config = dict(
    arch='gmlp',
    model='image classifier',
    dataset='reaction-diffusion patterns (Gray-Scott)',
    train_examples=47500,
    image_size=32,
    crop_scale_min=1,
    horizontal_flip=True,
    translate=0.12,
    targets=['setting', 'palette'],
    num_classes=[15, 7],
    norm='layernorm',
    mlp_ratio=3,
    drop_path=0.05,
    patch_size=[4, 4],
    conv_stem=False,
    layers=16,
    width=192,
    label_smoothing=0.2,
    loss='cross_entropy',
    residual_init='scaled_by_depth',
    optimizer='adamw',
    learning_rate=0.0022,
    beta1=0.9,
    beta2=0.999,
    eps=1e-08,
    max_steps=7400,
    batch_size=128,
    epochs=19.9,
    lr_schedule='cosine',
    final_lr_fraction=0.01,
    warmup_steps=370,
    weight_decay=0.3,
)
Rows from block 13 of a small image classifier, named by matrix and row number. Rows with one number belong to one neuron. Each number is 128 + 24 x the weight over its row's rms, rounded and kept within 0 to 255. All counts start at 0. Numbers have three digits each. After the name is the row's rms in percent of the matrix's.
After each neuron's rows are labels from the 100 images, of 14976, where the neuron reaches its largest size: "top examples" is what is common among them. Only what is clearly more common there than usual is listed. The data: reaction-diffusion patterns (Gray-Scott). In brackets: how many of the 100.
# u: gMLP up (value half) (model.blocks.13.mixer.u.weight, 288x192), inputs 48-95
# v: gMLP up (gate half) (model.blocks.13.mixer.v.weight, 288x192), inputs 48-95
# out: gMLP down (model.blocks.13.mixer.out.weight, 192x288, transposed), outputs 48-95

u.62 135:143173138166124117109121168165134117112169119090089115105109133139150104150102141124158146150106111099143138095142182111123105160127136138147109
v.62 148:140132128119130129135124129119103131108132138118132150086095160115124148096092109148145172139084137126125121081113158107134116136093107154149140
out.62 183:161116142119159144172171121100100146113140127090148161143121142067084154136135192136114141158097153142123118157148090142105099119142156082132151
top examples: feed 0.046 kill 0.063 (71); cool (48); feed 0.054 kill 0.062 (26)

u.5 115:135101126118144151147090127118110156126092089152134171149087126147138149134098107119113122117109144120146197176135169103128143101151145135132098
v.5 084:115108139151138133113104121120126168151133101129143145120075141133156139162076105105122141116096111136182144142131147112121142137128146126110119
out.5 120:124171119118151204113162110091136125152148137098118163103085180106106129121159114094135137178119105145114134126106106106142095120116109120124119
top examples: feed 0.03 kill 0.057 (50); feed 0.026 kill 0.055 (46)

u.103 074:090125142123122145148135130113063151144153126129081134103123113112108143102097123138120127124114122135156126125174147099111145176120158117114108
v.103 110:130106127129141149105107156170128116143108078078157126141119166159132135122103142129180093123110147127127126118142128163101130131069175161175134
out.103 049:139116086179165104169102152162143088148109137097164126159135134104137113110128155118147115108088152150094118132058114149150107114127108124169137
top examples: feed 0.03 kill 0.062 (79); pastel (36)

u.92 114:112145136181148158151142133136151124164129133117156152137086165125131109137078080133143132130093138139099092108114143111121134107124116134139112
v.92 121:116157117148154164120118119135142117156095121103163152135113169190145137139082096114122084151100140113125121099116128122115120087116141151163137
out.92 083:141116149113062165119160163114091157107106109168089142073118103149157143110147097155115136113136096125121159111172151108132187162109130123123124
top examples: feed 0.026 kill 0.059 (63); earthy (53); feed 0.034 kill 0.0618 (37)

u.123 080:136138149112129137158185129141080143137114141141081125096134101142099134110118110153117127125128163118140122117175134110118142181121152113126102
v.123 079:134111124158112158113112161188140093144131098100128099130115154166164118121102126139174092127114123091114125116139147177114118134101150152163121
out.123 060:121106096179161127147110154127131109136109124069154128147130140080148114112141171103177098118115154153071106131075115167144093134121100147170130
top examples: feed 0.026 kill 0.059 (51); feed 0.03 kill 0.062 (34); vivid (34)

u.206 135:082191146188116144126167118118138139121152129156140110161137119140096099109102123124121092107162119137108135140152140144065114136153135121116152
v.206 101:131123153146086161141119124162112118100164115135122102150134110132123139113099148166150150114146153086119146131149157147090103153101203153142140
out.206 148:145121126137100198136154148143103124169105082092062122119119131142144115113137115134149147153154101133111164109134132119154153185118141155140105
top examples: feed 0.018 kill 0.051 (100); cool (39)

u.179 128:102130171140100154123148122118133138159133134112095132088095131158151173120114105126190168106121161073117123105144154091114168137108126123122105
v.179 105:105096129157125127116098091136116135173143146134116147102105098107142191139129091147150150091093107059119156107111142115149150128098117141163102
out.179 122:107114173131100144093113109127147115154155161144128146110124086110132172168120098144156110106136173099169114115118098094162170161134105145115091
top examples: earthy (95)

u.152 065:137111135098111130162132126165049160136071141123090114113119115134063129099112108123136174124132133133145138100148143096125133178109141133114118
v.152 073:137092104153124129137085145158154090154139086116125139133100128122176142109105142133143113118090134117133194160140170158140144128093137151177141
out.152 031:132151108176160130139100144146160112139129124085191135146133146093127120127129163106170113109099160137111088136097101157135088123126144145169119
top examples: feed 0.03 kill 0.062 (46); feed 0.026 kill 0.059 (43)

u.9 088:114188129182094154113133120147152136143170127092101106101104131094137096157100124115145122138127117136131135099154144123133095192128154149085128
v.9 101:133139126121088124139145144145138122175138136147091133145107112153119129127115110089109102123152150115177178173146156122126158141077129127151141
out.9 079:176142114093114136164168153113111169093146146113139172115167149104107121096167146119096127151131111136071088120140082136132124127138141110122161
top examples: feed 0.062 kill 0.061 (95)

u.176 080:136150126120136146109062148137147117142112080085132119156142138175136105167133113100143053122125113143150160160152120162124104147148168141114104
v.176 092:165084121087102121155133142109101122076122114149109124093136113099093172095100161210123182130092149129116097115134147116135130148123139104131152
out.176 066:142124144083162100100146086089111170080142109083150103103119153082074147098169162132148135169102165161135118137120117117117072108133128135111118
top examples: feed 0.058 kill 0.065 (99)

u.104 119:088185163106140159132186127130107125125060149121112110130116135189096137128145095118161125146148125104142115124121090105115108157090135117131123
v.104 108:115143153125106142123130146110130092132098111110098108125082145123121106133129108124152131158127104150142129107133151091136136167119138167130100
out.104 134:138115115124125117154172127121115161127124113101133186104136169109122150116111144102107144128105127108111147146161075137096126086128150080133160
top examples: feed 0.062 kill 0.061 (100); pastel (46)

u.270 044:192118143117089153137100112163105154101137079144138155141102145153135108147101101150113092133107099133141199150167162147106084089140155179117119
v.270 068:127144140126121148125119114111095161122117111130103134086109138143087118089086103121132141115112110124094142076148136136104110113150134126132144
out.270 025:114125128129137001152154123113130114127133166140122114129178098173142117101141118113117135126148116125059137110069133129151171126127062114116135
top examples: embossed (82); feed 0.026 kill 0.055 (53)

u.166 138:164175159141113157165147117118100109145115133137108132132103186125139094131094119120104128160115099141152135127131145076119123104117139166126116
v.166 120:125087142143131103129102136164086124114099123085179108143149133121111140114129150163119106092098169158162124164112139172125135119109113182155105
out.166 141:120121137140152084133139147125109140174119162114143112154148111148089107102139105093174133098153148133102116129110106165091158154098077122134155
top examples: grey (59)

u.105 028:120101160125134136140120125123108135119164147144147131080118135129099110135135112147126149118096091139133171133149163139108136082142148111176121
v.105 079:106167162114145140125149108104093147132145102120114155096117157157073139095078108115142136143118136136118140129153137137091125091123130112123127
out.105 017:125144133126094106130144138118134121118112192126122120137156123159203127167152128097101109145144064128107096103106119110153156158126081120105124
top examples: feed 0.03 kill 0.062 (58); cool (40)

u.65 100:151149142166101178121164113174127124138163158123132161136099158107119111098124130108118132130138139099121156093134149153086080076151144134141169
v.65 102:151120101082142113154113138138086140135110083165105109111150088150094131116100116180133135116139147120147135164142127152107126122125131105123141
out.65 107:122129107141153176140112175112130134141117123111109166126118163128145092105154134096144127185142105129091132116125123122150127090127108115148128
top examples: feed 0.018 kill 0.051 (96); pastel (35)

u.145 133:118151179136084155137146138150115127122096139102102161133085135128123110153116089125174132160135155113176173136126125089119126165113136152095096
v.145 112:134139157120099148145146154111094135129110122111096124112101157137111137119100111142127124153125117138186124079134141081109141149087136162143107
out.145 135:133098138126136109128160130114100178107160101124142177092142138117135154130107140129105145099126127126101142126186116145100141084139131073106151
top examples: feed 0.062 kill 0.061 (100); pastel (35)

u.251 022:159169136119101165120090133118107165120172129139141105108083158140114094077074121148130130161127153113160202133129143147100143103145129145119127
v.251 055:134121140116082158137108143147086160121127105131114147098110134127089113091084095142136142115115098122088117078149133118091111108164159136133154
out.251 009:126109141127126040135126124102130113146131161099135123121146109142135115128130119121108120117122109120062144103077120138155153130164044117124129
top examples: embossed (84); feed 0.026 kill 0.055 (32); palette: warm (32); feed 0.03 kill 0.057 (27)

u.6 025:182144131076171122128172130079119080115117102179171130100140116169133146167138114165067108150162121102179130108100076139159170120160111100156097
v.6 104:145169150106148150133141113137136145137155103161112177072100135152079138097086099102161108124111127108135145139175136113115123087166136085151131
out.6 008:108151156156091181110102139151099129180066126094101117162125125130120148101134112121132128129117151117120125086152142108109115171131161140122162
top examples: feed 0.03 kill 0.062 (66)

u.75 136:116147125117112143140144141099136082140124125129092103128103123131143102158130113158146134147127109137145149104126148089135147159093120155137135
v.75 102:086153152116089144118154129091147134140097127150090115111094111132108125149129109124137135158146100139139121119118128068136151178114121148123124
out.75 157:147114118170119145142121113171154157129153100079134168138141165122135151134106137116095113138115127084093155110162097170122094080182180104137142
top examples: feed 0.062 kill 0.061 (100)

u.72 156:123192141108122178110177092136095146121117140133108141128146154156081130077136107114119081134138130127120115120141115131077115111121153123139140
v.72 143:147128134140148117155137139108111139169124147150105144142090122137150139132111106099101135142125110132163175122116133084150170142089106119154127
out.72 169:095111166111140119102123086138125103094116086158119079138136130158145140162108129147151135098121123119147138134169152118125111119133179144108108
top examples: feed 0.022 kill 0.051 (93)

u.165 098:179156130152097123154133129195104124121141130092114142123127152111095081106126103118130131139125083133128164125121140141112113122141134159129145
v.165 085:158150169122098137139129125149085133118121106131137127126152116159074143121115115149136112100147180122155121145169122133102118129147161128111144
out.165 057:098130126113112091098154109099170107156139123156065102115101138157169130110160094130121141167134065113089136128072183095158160134117073156136105
top examples: feed 0.018 kill 0.051 (83); stretched (51); grey (35)

u.44 053:146119135131136121146092128148111154100147142062134158147109145113168122151134155142128125118113139091155164127146130135154091156114139133103102
v.44 082:103119155124160124114151111145075138151157130092124131135115158128121144122100118115121126152124120143167131127157136128074140126063132123141121
out.44 033:123140121120141087112171126117133140143109072132103099097146131139038134069124104136157148119122146157127089127113124117089108100128116126111147
top examples: feed 0.078 kill 0.061 (100); pastel (50)

u.91 062:157107125115109148163100144118055152122123101136109136101135116105122112138087125149104141128153115106120134106169124135108119142144159121096132
v.91 097:135103112136096175119073163167140113132105067133107128129101138164166142115124108133165093127116148100144151117120164119119139129084182174155105
out.91 038:125145143154151045135136142118121128131148138100143118152159156130146104116147151087187107126145116130089116131091136170129125139122059131124121
top examples: feed 0.03 kill 0.062 (97)

u.120 097:113136169147125149125144127127099174175113096108128144121126115117089145153085116122136096102145149122140098098180096119087117153101176139135127
v.120 104:125089111165173101150104121155113127153116125085153144142136123076104126128125160154131143130099141121142150146109141187122128140096115129186099
out.120 098:122109113115156081151112132127152114079100107131106130104109151141134113098146100124142124125095115103064164115060167135136109102119102136163111
top examples: grey (54); feed 0.078 kill 0.061 (39); feed 0.014 kill 0.047 (27)

u.112 064:115113137164127131111170152156132125165146110104110142153091157111144105114103156103122101136108081120153149093129159143099115135121132127137154
v.112 065:116109110147122123104116117152146097170096137147119148131136134115131123090124137158111103132108111113100101085120160112157143084157095161161136
out.112 040:129148143092127072100178084117141142126145106155111150120178129171099141130113093123108124129139134097099144131152114098102132094129129112111141
top examples: feed 0.026 kill 0.059 (32); feed 0.026 kill 0.055 (25)

u.29 056:103141159141120139118135120106133145134142140169088129109153133103104151121150156138105124122181114100132113180147125065130137148145123102101115
v.29 096:125151119144108123129148133153141126150166117122123142123114148109104128100103129106139122116118115123113147115126146165116124138106105138152131
out.29 034:148134092117154106139110138152124123137139172125133108174170105125109096111114087136147089069124110145138122110087124159125099126134129134125152
top examples: feed 0.039 kill 0.058 (100); grey (41); pastel (33)

u.25 050:155137141144096141143086123174106172110168100119129137123110151137144125137098100121136119106132125123160183133148155140086073073150174171127126
v.25 075:116102132148112164122115126150100141130120120105107155129105142101093117085105145143118126147092099132119125073143152112100107115172162143140147
out.25 042:128120134133143000149141124118125119123135136142128106134179101147142112107143138133113137112142111127085139123072128136151159129132065115115136
top examples: embossed (90); feed 0.026 kill 0.055 (39)

u.168 137:096175151077105165096166141088119124142106129158109115131097136163113138111142115130123095142135126135167117154119161080080137144086131130128128
v.168 104:093157177120106149132134135093101150126090129124121094126131121152106102149148115109156141146163122151140115122150114108092134151136138138083120
out.168 179:140136134135113116179162125111078175118132144134159181119141158087124130109110153108083138115116122106107142134152082139110122090125135085131164
top examples: feed 0.062 kill 0.061 (100)

u.127 122:168123131107143181114100121100134158112118124140125155098108152124131113144139112109144128132089072091128131106167103089140076061139174109126111
v.127 105:124131136122124162134127111141112114124077107117147131130146181212101158075131123133126090116120179102097127138120103167111119080114142144168135
out.127 142:109148147133076162113146160135122099132122112093116093140153128142149128162136149137174110128148140130147077147156113126110128181103170165123089
top examples: feed 0.026 kill 0.059 (78); dark (33)

u.64 122:098185139146121165112160116095145146145105134138104102154111130146096102132145117088111087142165094127115105107155136103115133111132139143127132
v.64 127:106091094168151129121101138162110103145095132116122134158124114136142149084141159146119090126106098115118137091108178156133147100096116156207139
out.64 121:134078115143156111143083132150134148151071101128118099126135093179149128145124084138147152096123120105128136117085140128147129135121135163152095
top examples: feed 0.039 kill 0.058 (74); dark (42)

u.68 036:200152130164131128143153159115114162105164104131118118109108136129168122112131132134126165132082117108122126118136165133150108118152147099145142
v.68 099:127123165137087161130105138147096137142119106125102149104125145112074141094067129152151149110102114111123125090133161120077104115144168120118132
out.68 014:106112162095076125130113133081120143140101150122121141136159115139101156122122108120108089130136134093155128136129075128123146137112120128081113
top examples: feed 0.058 kill 0.065 (55); vivid (34)

u.236 035:141132130082098159142101105144096145119131102096136137113107139128117136130129087136144133130137121127176199120136168154101129100166147187138123
v.236 061:137130158122100161123114126147110157124146117106116148091101153120098122100091119120139127152116124120130128071158149129084090101166165140144136
out.236 027:121148147136149032147145132118123096128105139136132106131187105168156102117137133127121147133137132138078118119081115123147175112136042102111128
top examples: embossed (77); feed 0.022 kill 0.051 (45)

u.195 181:131124169098153162120143165106084139103150086094158145132138140147108142146115138167158111128135175142135106126185109152086125126129177112142117
v.195 135:155107125114159122145106119136124124113147175102132139122098147095170098143135124107135121147103135113152159123110119138170107117105106143114104
out.195 220:130132109111150120135131106114110127117116075153117116098154114117068147079114130154140178112102180138104116160108139115116143131146149123135148
top examples: feed 0.078 kill 0.061 (100); pastel (35)

u.141 061:109137099119122107141108135118134156148064131115145137095138120109086114134122115114118078113086126167117149141142116132164123127147119121098091
v.141 080:128128127144078130135114152116115138135144108147122142112139120098102136100104116159128151099111113133097113115123151133111118113121123126118142
out.141 028:130112094141153131122111161144158164105126077106130147103136118105131106166120133171145103126096113171154127139127122132161101145142152125115081
top examples: grey (100); feed 0.018 kill 0.051 (44); feed 0.022 kill 0.051 (29)

u.129 090:127152128142127129138124135147125175122082119110126157103123132097088112139119100131117075132081139161134157122141102129140106099145139142099097
v.129 082:148132137148087143143139141137108139115167083127120144114120150107086135088101136146138150108097130126119136133123151141089100114129145119119132
out.129 051:134121107131144117124129142131147171134132093097123152098127132103103127134130113160115102129092108164156130152120118125164114152126141125111071
top examples: grey (100); feed 0.018 kill 0.051 (34)

u.244 118:128146160121117129110155165133102124134071122127114122159143142181100115121132155111130084134154122172141089141139133132075130115140111119127152
v.244 099:147097167111122100143152161149091134136074123128123116134144115125097132115119165186133148125125150141152135155121129141102149156130112131144138
out.244 127:150133093139105198187116156146112136103148176150126159131062127095143103113128104109115132132115098128145171126117157134116122111123118118160153
top examples: earthy (39)

u.187 025:133138117127100164142146130115148123124195103142140144117110113125151126127086162138134118096146091134136139144129124136124169118128135119110103
v.187 072:126141154125065138158129131139116150172154123164108143105126103115072123105096141135126128101128111114120106084138174118093108141158136102130165
out.187 010:117139119114116061139114126096089117140102163120119132128162129161130121085142102087116133118137112114113138134097112150167169134132086108100126
top examples: embossed (76); feed 0.037 kill 0.06 (36); feed 0.03 kill 0.057 (28); setting: feed 0.026 kill 0.055 (25)

u.34 072:064148146150133174134172146110118117122103124134138126115102157130147129112117173120112113145121108144111138102139098109122134144135137046131122
v.34 113:132125126146158112166160118125115140166161124125133140112130114092105149118143146129122143131114108123108169161123118172117144148086099103158107
out.34 035:128150125117106066127189106150115095107160156156091118132140132149150129094116146124090117130125087109098142078121156123115092092120100086143170
top examples: feed 0.022 kill 0.051 (89); vivid (45)

u.130 019:123110150105040104137109101143140137100116142107119109129110129153132125132106111108133167114118113149097143128142138122093144105131152166090125
v.130 077:116140152125076121160127120159095135176163127137093128123139120105075121095088147133134127102123109112139122101125179133090113136135129095138146
out.130 006:131135130127137053114165117131128160151147155160116154153168101137103114138138127154093104103133094161143114128097131143108129126109103110134112
top examples: cool (92); embossed (72); feed 0.022 kill 0.051 (43)

u.189 120:130170103180122163158127127170137113135142127104136094137151139167159086126095128120131105112148128126126127153122137161122113125102144141140140
v.189 123:164114101105129125115107137148143138113138116116087139091119122140166130153102102131128173135106133108202113117113152073151131151116135136080087
out.189 142:121112128153145120167125145102096149086098142152174115140135105100124113102088138161136146070120150140107137111128134144119118129108134115146168
top examples: feed 0.046 kill 0.063 (100); pastel (44)

u.232 042:179091142115083123147059136143117136113083106140093165112136107139127149128116122157135165112100148118134152125132121113133102117136155129117116
v.232 094:122109151092083147111109137132088128101119111130146141086119134119109150089119120158150129107102153117104110087122138142122123121095133156141137
out.232 021:089162091181145062176139127133142124135172142150156100138161105112143110129104115146121105110138107143108141128134151148132115146106100103126157
top examples: feed 0.03 kill 0.062 (99)

u.173 095:163133112133173194100087117123141137114106093105104124089112162155143128148114136115135121143119092146131134116176128107134081082138189124142132
v.173 109:139088124132125101168144139131110141157120122157092113129135085105111160124120136176128162134122097080139165152106165141123127165073114098141103
out.173 055:124145131101156074145154074098103117121127137133149127122091155126129126094127132083113153143107128174134158139085128114105109111117095126152163
top examples: feed 0.058 kill 0.065 (70); dark (47); cool (32)

u.169 143:117132115101105134124123133129120150140135134110112110057118136135141153149105098148141178099129118143134093120156144102142136187092133112075101
v.169 130:139127103158119140126101133205152086122147101080119110138155118153144132131116120164147123091126149129127098135112169161135123157150154175146111
out.169 169:139075169127154071166141130096098154109093145128166117136098113114125143108110150144124151096117154142104164132136140138106138125104095103141171
top examples: feed 0.046 kill 0.063 (84)

u.35 090:114139135158119137115139138132156123154082124148090129156106120143106112142149152110107115175132103117129122153136119078130146103150119121139149
v.35 103:111096109175148129108119157124156100141099114122107123153112121151139152098128160144126110121102113114110132115107196127130139109097123157179133
out.35 061:144070127119149097148108127118109174138112119145107109118133082143143137144106097150110167119140104127129148128125143108131144139138115119108126
top examples: feed 0.039 kill 0.058 (100); vivid (39)

u.147 137:082152146160101164080131141089167118147103076143099113125125133125140106143143153118141101168140091110105112145140132087152125119141131112125136
v.147 112:113101188148093144123117143117115121123102109135127133126108125104143147115147159132138128129109153102118143162132155119144136100113131152147120
out.147 144:134117130102121166155135125144115154170110173146109115137110104153101121082113067128159146125148123115129147129109143130104131124108126145126134
top examples: feed 0.039 kill 0.058 (100); warm (39)

u.99 070:084145141139099142112142141087116115118175129115098147107128134097110118099150160135111106115142106119116116163145155117121120145116127115126108
v.99 075:127132107127105132138137146153135108131104118135100115139117122123117123080133154134132094140116093134109135108126129141132138122099121149177132
out.99 033:149110112147153053174175151129120146154129171093135124162152112096087132072136142112141127123115123120086124136041110150122108130113093109146155
top examples: feed 0.039 kill 0.058 (100); warm (44)

u.208 052:087157133146110133095066139159137146110119104100089092120127171177140112150122117120184130153148094115115135124150150146131095145136158145101109
v.208 089:125133112145111117182165125119126133180144125143100113124143093118117129111128149120113128120147085104107153157121144156115136163103104098157118
out.208 038:109181120121110144108168134120155136130157127165135147141103183131100109128105102082104121169124120161131120155146125122067123107149147091113172
top examples: cool (85); embossed (85); feed 0.046 kill 0.063 (29)

u.214 029:104132137138099151174106125179084157136127108118150152142115136165124124129108109134156124099144158097174191109146123134084098095123129172129110
v.214 059:147119166120089169120117128150106151119135109122106140115108147128097119097097120125125131137115111118098127073147127120088113106178150130123131
out.214 014:148120137144144000138147127129140112128134122127139104138167103152166111108127145123137136104135106137080113130077135130139165114145059098117143
top examples: embossed (87); feed 0.026 kill 0.055 (31); feed 0.03 kill 0.057 (31)

u.16 128:161146138166164125152115151116143167112104115116117111140125101141110117141098144117143095123146124080123143099151162129098033123116160135166142
v.16 100:149103131126107150138129187122132157116122100135132130113145117167127098139105127131137094131151138090127156136140124138109080101109141116160124
out.16 097:130105150130086077125104162125142157099145132159125100155170086126110107150087148158129095116168134098162119112135143130104066141124148143134155
top examples: cool (98); feed 0.03 kill 0.062 (27)

u.50 120:101140163161102160051127163147139118125177090127145130118131158133147110123122151144156097119133103127108076096142154131126113111137141154131130
v.50 106:101101143130070136146084159122073118114103103163086100131135091102114148091154136154130128120132138127106125135121164134124159165125121143148121
out.50 129:122124097154148115194116144132116133129093160106131097158146082089104098075121133128157126130142160137101128119075135154155115167115109128150137
top examples: feed 0.039 kill 0.058 (99); warm (48)

u.161 144:135157132139134163088098151149148149127161137122170155117114178089097100099145131082158110127124131110099109104145143165113095066133146134129143
v.161 131:180116107103104101114090128170085122147098121166099147106128106131116152105126111163106131104088105132131120108118150108150157097157103133147150
out.161 149:084108135151184163143117157080115144129105112094124127110113142106136122150143169114167172168134130140094101146116122105153123158116116119135101
top examples: feed 0.018 kill 0.051 (74)

u.47 130:116112147167114125159102159076103151123140104113123125154129079108123123151091150151117148120141121129099125103166141112097155167134158100123135
v.47 131:133079092128122174134073142166146107136101091099134121149113121122156118124155156145153098107091120112107113130115145156129116127126183161183117
out.47 138:113149139149155147112149121153166094139149148072131085159130154136156101147129160093192088127147124119125119113135116173138068161098124149112112
top examples: feed 0.058 kill 0.065 (54); feed 0.03 kill 0.062 (46); cool (35)

u.175 028:186123130155122157150133108215109117095114138085137119127147143140097139085077147116132175119178186128133150162125117113114081154148118118128117
v.175 070:098126128098098119132137135132099133138154122132073119130124121118089128096077146131144140138132130106111149124119169136075126161118123103139131
out.175 014:095134127083133059117139143068138080147136138153130114148155122130128131151151120127110080160159108185115110112142129141120200106124037096106136
top examples: embossed (65); vivid (58)

u.257 147:107128136158116148148106154140147166148160136113141113114125127133121114159100118109156146083160160110143089159157136155113113166128160151100074
v.257 143:091095121145136113089157157143152086153130130121114082171107124134160135129126161153114101125107105136125120112099155117125151167077126132176138
out.257 153:120081144122183132099101105098152152142157125108164106137108119093095139123169157140137122157130155175104124154129149152139118119169119143099118
top examples: feed 0.03 kill 0.057 (54); cool (34)

u.85 055:091157152156080133102158129126142121123183127187130121138122146118135112075097136135108082096188110138126137112147141139117119105125133137121135
v.85 086:117135151078076121138155128114101130129150131160097116119132120115075147088101146145129136111138157116125132115128160113080119146115131111117164
out.85 027:154088099163147093185119163165098125156111133083116117126137100116144124068131146150135153128117109129079131095082153146161164163129092124168131
top examples: feed 0.018 kill 0.051 (57); feed 0.039 kill 0.058 (43); pastel (40)

u.76 110:151195125118166139074160133123117114102109138134114125123111162138080119099116126132144087147106119135152135145139147124109114097107133131147113
v.76 129:099096134135105128125098157133113149169111117149108148149110119166150138126113088089126112110168140123153180183134124151110169115086124116127106
out.76 118:107105135145135111110081146148135146147093068148100086141145100198162112167105116129133121112170096141174162128156154118118136119156147127111108
top examples: feed 0.022 kill 0.051 (83); pastel (65); stretched (50)

u.67 112:081130109161161126126087135149150125153149138080170133118099167135134124172072132110165156123094149137139105131128143136124106116108137110132111
v.67 105:123103125150151129099084116143137129137160103097161101126152136173132139165079130135153139091121144145161101140154140155121108128152159153110117
out.67 145:128116109156194102120119119136133111132122089111152120139125159137143124148079152111147134082111140150136137124111142145115096089133119107139137
top examples: feed 0.046 kill 0.063 (72); cool (41)

u.284 031:062137136137104124146117126200133145135102133106141145170133096127126142142103103118139143147159138073150127134139106131123134165135128175122141
v.284 085:147137147134079121153149152142100123154153104148089123103137121123076140094068141136149123139120103099111165117132155159087131134115110087140151
out.284 019:156124119129157052117153136105137111110186128178151112139180100131128122123123159132119118111160137164082108124130154150110197094143086100115155
top examples: cool (66); feed 0.018 kill 0.051 (45); feed 0.022 kill 0.051 (41)

u.27 060:156127139097070153153149123140096118124107142149132126147121137133142117083132149131077110157138085129123136130137087114107099103138135124108157
v.27 098:137122121141161106157123108152104145164133129133102170103096101089111139120142112126115128102111145145153183114127144133132126109111105129187132
out.27 048:133140113126119041149170095139129103109159114132096099141173134155162121117103155138102136135129114121111146115117152130113106137119112100121162
top examples: feed 0.022 kill 0.051 (82); warm (49)

u.226 121:173102157158144095166103157116114168122118122128112118147133082093121144127113168119138122128119143033118154137137168146081020140101145127150151
v.226 108:143101126115089117089112156158123119152172105162100103152132127116102157101094158169116137115110106126103126163127151147100104137165135103131162
out.226 094:143120119110122081102130159130161131135144129136125094182184134149115092122121165141127083156175104105142095115136109142096067112127124128129185
top examples: cool (78); feed 0.039 kill 0.058 (46)

u.146 099:078191145095137156100191137116115120140090129122103099118110153176123116112145120108146101139143109133138151148140130116100127143106126127140140
v.146 103:118131161136083126109120144116146093131097123105098109131097124120132118134129117148133128155107105130139150113124176093145134176116133179138100
out.146 080:154118123128109138169178134131103153111104121099130206113121161104127153103105131108088136128099136098111165129154085132108127088126157092144163
top examples: feed 0.062 kill 0.061 (100); grey (39)

u.202 098:169139102161173137130142129156138138124154130104106137125102122113139098160121164124125120156118125148166150152125132143126132113160117111159131
v.202 106:166107119135133118086150145163128102107183132114124105133147105080134142108132187168119130086108145144110112114114196147131153186118119114151149
out.202 073:127091175142136094129115120105120177159136105146134142111130113124131124164076098121155159109143132127138161143154136127136125116140111117071103
top examples: feed 0.046 kill 0.063 (41); feed 0.039 kill 0.058 (29)

u.182 118:102115192090109172106147126112078117114142114133105124116095162110141152100139162107159135149140166100123142194157135114120133130114147115119117
v.182 101:113113185133087131122126145123120121124107114144106123136122123112136155113155160116120116129124163104137143192130152114142144112113119144144117
out.182 146:119138115108095173156154116130109152166105182163110120135121084131097123071125067138128125114150096128101136112104151123114149142107120142140150
top examples: feed 0.039 kill 0.058 (100); warm (37)

u.253 048:141124125173169137138127122144157138146139122068153124157095143133133093146103137103158134141103150109115176171123104160104081091134155145152114
v.253 073:128134101116129142157124122099143107171132107147098129147107141125130129108105143126111114142106086133128153174130191129116164099097106119164130
out.253 027:109122156100070146101178150063110128119119150179109143112112126129140138109157136158104136158139122130119132157147145105158179128116113141119129
top examples: cool (39); feed 0.037 kill 0.06 (30)

u.77 102:138144109164105187175155115101112135145105120153095143139102128111150114112085095134095151183110114111120154115128147085096148123098142132135128
v.77 101:104123133146105116140146140142108120176132109126149098166164123144128121124097152125116134113143167137147113161137139172081142141077137129125137
out.77 081:142129169120133144114138181112110148168089096110131115143134159171118141118143121119139121143143114123135110130150114122096177131107127146143102
top examples: feed 0.018 kill 0.051 (84); vivid (56)

u.10 170:136118155104135099140119158101146181108119121134107089140149108131103089135128163131167137132158107055112103122130144128088025138136152150143157
v.10 109:153112154111120131124119145129133184128130118120121102143151115172095123125112171146131104123168153052138122138122132125091063119142159147171145
out.10 189:140101146093112107114119129109164156109147154140122101168169107131088128134114159162127098138167108050156094092123108120102073132118173153163144
top examples: cool (99)